{
  "model": "spectrogram enhancement model",
  "dataset": "short made-up English sentences, spoken by a formant synthesiser in many voices",
  "train_examples": 26041,
  "n_mels": 64,
  "hop_length": 160,
  "input": "log_mel",
  "win_length": 400,
  "task": "enhancement",
  "loss": "mse",
  "arch": "unet",
  "norm": "batchnorm",
  "hidden_act": "silu",
  "pixel_unshuffle": 2,
  "widths": [64, 64, 128],
  "blocks_per_level": 3,
  "block": "sep",
  "attention": false,
  "upsampling": "pixel_shuffle",
  "init": "torch_default",
  "residual_init": "none",
  "optimizer": "adamw",
  "learning_rate": 0.0019,
  "beta1": 0.9,
  "beta2": 0.999,
  "eps": 1e-08,
  "max_grad_norm": 3.0,
  "max_steps": 23300,
  "batch_size": 64,
  "epochs": 57.3,
  "lr_schedule": "cosine",
  "final_lr_fraction": 0.01,
  "warmup_steps": 1160,
  "weight_decay": 0.1
}
Rows from block 9 of a small spectrogram enhancement model, named by matrix and row number. Rows with one number belong to one channel. Each number is 200 + 30 x the weight over its row's rms, rounded and kept within 0 to 999. All counts start at 0. After the name is the row's rms in percent of the matrix's.
After each channel's rows are labels from the 100 clips, of 14976, where the channel reaches its highest value: "strongest on" is what is common among them. Only what is clearly more common there than usual is listed. The data: short made-up English sentences, spoken by a formant synthesiser in many voices. In brackets: how many of the 100.
# convs1: first pointwise conv (model.decb.0.1.convs.1.weight, 64x64x1x1), inputs 0-63
# convs3: second pointwise conv (model.decb.0.1.convs.3.weight, 64x64x1x1, transposed), outputs 0-63

convs1.37,108,215,185,211,176,171,172,253,163,202,205,176,150,193,205,245,141,250,166,238,246,196,181,271,207,185,209,153,156,252,224,202,193,191,187,208,177,251,229,176,235,188,176,232,198,222,204,177,213,200,207,153,202,150,168,190,225,149,195,236,202,231,223,201,218
convs3.37,109,189,175,153,232,149,233,234,196,221,250,232,218,158,149,218,206,162,221,218,196,201,237,168,209,231,154,189,224,183,233,167,179,222,201,136,174,203,187,196,176,240,192,205,277,140,194,200,174,191,185,214,183,158,174,178,222,201,228,147,236,217,212,229,206
strongest on: white noise (45); clipping (44); thin (high-pass) (42)

convs1.11,097,219,147,208,209,198,212,246,239,212,208,217,260,235,231,240,268,212,233,222,195,176,181,221,219,170,170,206,186,205,200,189,192,197,199,178,146,191,208,141,299,173,202,212,164,193,223,162,201,203,219,191,208,240,230,217,200,224,225,212,151,196,179,205,261
convs3.11,091,224,280,180,178,236,172,161,156,163,248,213,189,244,208,208,218,193,206,224,213,196,210,217,199,234,241,178,236,192,253,188,163,206,222,220,187,155,216,177,158,205,243,176,227,219,234,258,187,210,203,173,233,154,123,200,226,179,172,179,198,188,219,184,225
strongest on: white noise (69); clipping (33)

convs1.62,099,248,218,153,168,222,186,198,148,188,236,205,221,192,203,214,231,221,127,136,232,185,172,198,211,204,195,201,137,133,149,165,199,175,141,194,242,182,197,197,183,209,223,226,199,208,204,218,208,169,201,218,144,183,215,223,192,223,153,170,177,196,206,176,246
convs3.62,106,228,188,291,165,192,166,200,220,145,235,243,252,180,197,182,213,222,269,184,205,209,205,211,184,183,232,174,253,221,230,138,205,210,226,216,200,177,224,258,197,175,219,211,194,192,185,233,213,219,201,184,141,202,177,181,240,210,195,193,217,242,192,223,154
strongest on: mains hum (96); clipping (33)

convs1.9,088,180,229,198,220,216,178,186,229,189,176,258,220,220,205,202,225,189,177,214,218,204,237,136,252,240,125,169,158,181,167,210,204,162,193,203,236,213,172,223,244,219,220,239,179,191,255,163,177,165,165,223,173,198,211,178,267,168,207,207,222,179,171,168,238
convs3.9,095,146,146,204,206,206,155,164,153,237,173,223,174,232,205,215,194,179,187,183,185,247,163,185,206,246,181,249,211,158,156,176,247,237,192,175,275,161,173,216,211,190,207,236,194,208,207,210,201,155,172,164,204,193,226,154,248,197,201,225,234,179,220,174,188
strongest on: white noise (72); clipping (26)

convs1.10,105,223,248,171,136,215,211,232,293,192,196,258,146,143,211,254,232,206,173,200,203,187,196,181,224,184,232,180,215,183,163,192,216,189,217,153,208,190,154,171,235,191,166,217,205,200,207,158,205,194,264,188,170,214,224,203,193,226,192,198,201,186,169,206,246
convs3.10,097,249,205,215,213,235,209,148,122,208,221,222,164,184,218,225,178,219,241,154,198,199,217,246,208,232,231,189,220,235,246,223,172,223,159,220,172,185,249,258,227,161,227,231,180,178,192,202,184,285,213,206,181,211,207,173,213,167,181,220,203,206,184,169,219
strongest on: white noise (75); clipping (41)

convs1.61,095,146,201,172,246,207,202,153,169,209,269,188,166,206,221,249,206,187,205,229,230,202,252,178,219,193,204,205,197,185,150,188,173,241,167,204,191,205,169,202,232,197,252,239,214,175,239,192,142,225,197,209,143,218,197,227,189,146,193,186,170,199,246,245,246
convs3.61,109,231,223,241,224,159,218,240,174,200,230,162,162,162,213,252,212,280,211,197,166,203,236,115,205,207,245,195,205,204,208,236,184,199,190,270,213,203,213,171,168,215,219,198,198,203,193,186,179,212,236,249,182,177,175,203,199,252,186,217,227,205,152,171,182
strongest on: mains hum (46); "who" (33)

convs1.3,095,226,235,203,229,191,186,201,189,173,177,238,176,227,215,214,204,245,199,210,190,216,199,169,236,339,196,210,181,228,191,184,156,200,181,213,255,190,170,228,198,222,175,209,156,194,226,171,194,192,121,242,229,187,199,203,233,222,228,216,192,181,205,192,219
convs3.3,107,192,222,189,219,217,248,214,215,209,227,180,225,157,232,179,196,238,216,173,182,210,215,248,202,83,196,191,239,219,189,255,198,142,187,220,177,214,246,233,212,169,168,206,193,191,204,202,245,195,221,209,184,237,218,229,157,223,235,203,149,215,236,219,222
strongest on: white noise (67); clipping (36); pink noise (26)

convs1.34,103,179,186,202,127,225,205,262,278,182,267,222,228,206,207,206,221,205,146,181,188,182,201,214,195,147,195,147,242,187,201,194,218,187,249,188,180,163,177,199,174,171,220,194,184,218,230,202,212,191,238,171,202,236,195,177,171,240,159,200,181,220,180,210,265
convs3.34,114,177,189,205,186,159,187,276,221,207,168,201,233,205,186,160,225,140,167,187,189,213,172,149,198,231,213,220,223,165,198,171,204,232,230,191,152,202,111,148,189,273,254,212,200,206,209,220,203,218,185,187,218,210,146,188,172,181,178,199,224,180,194,200,178
strongest on: white noise (78); thin (high-pass) (34); clipping (33)

convs1.27,081,158,187,160,212,191,195,245,192,169,188,199,175,233,210,278,203,203,185,209,186,242,178,197,167,222,233,211,223,196,180,206,234,160,165,199,245,181,167,237,208,202,177,118,157,174,177,271,213,232,151,177,175,190,197,187,216,199,160,191,244,168,217,171,169
convs3.27,083,168,224,174,233,221,179,186,183,211,208,163,194,204,147,181,207,208,188,241,191,187,225,238,219,189,260,194,130,245,251,234,164,265,176,227,151,180,230,174,251,166,194,171,180,231,219,150,225,199,191,193,201,204,183,219,176,200,161,163,203,148,181,203,229
strongest on: /ɔ/ (49)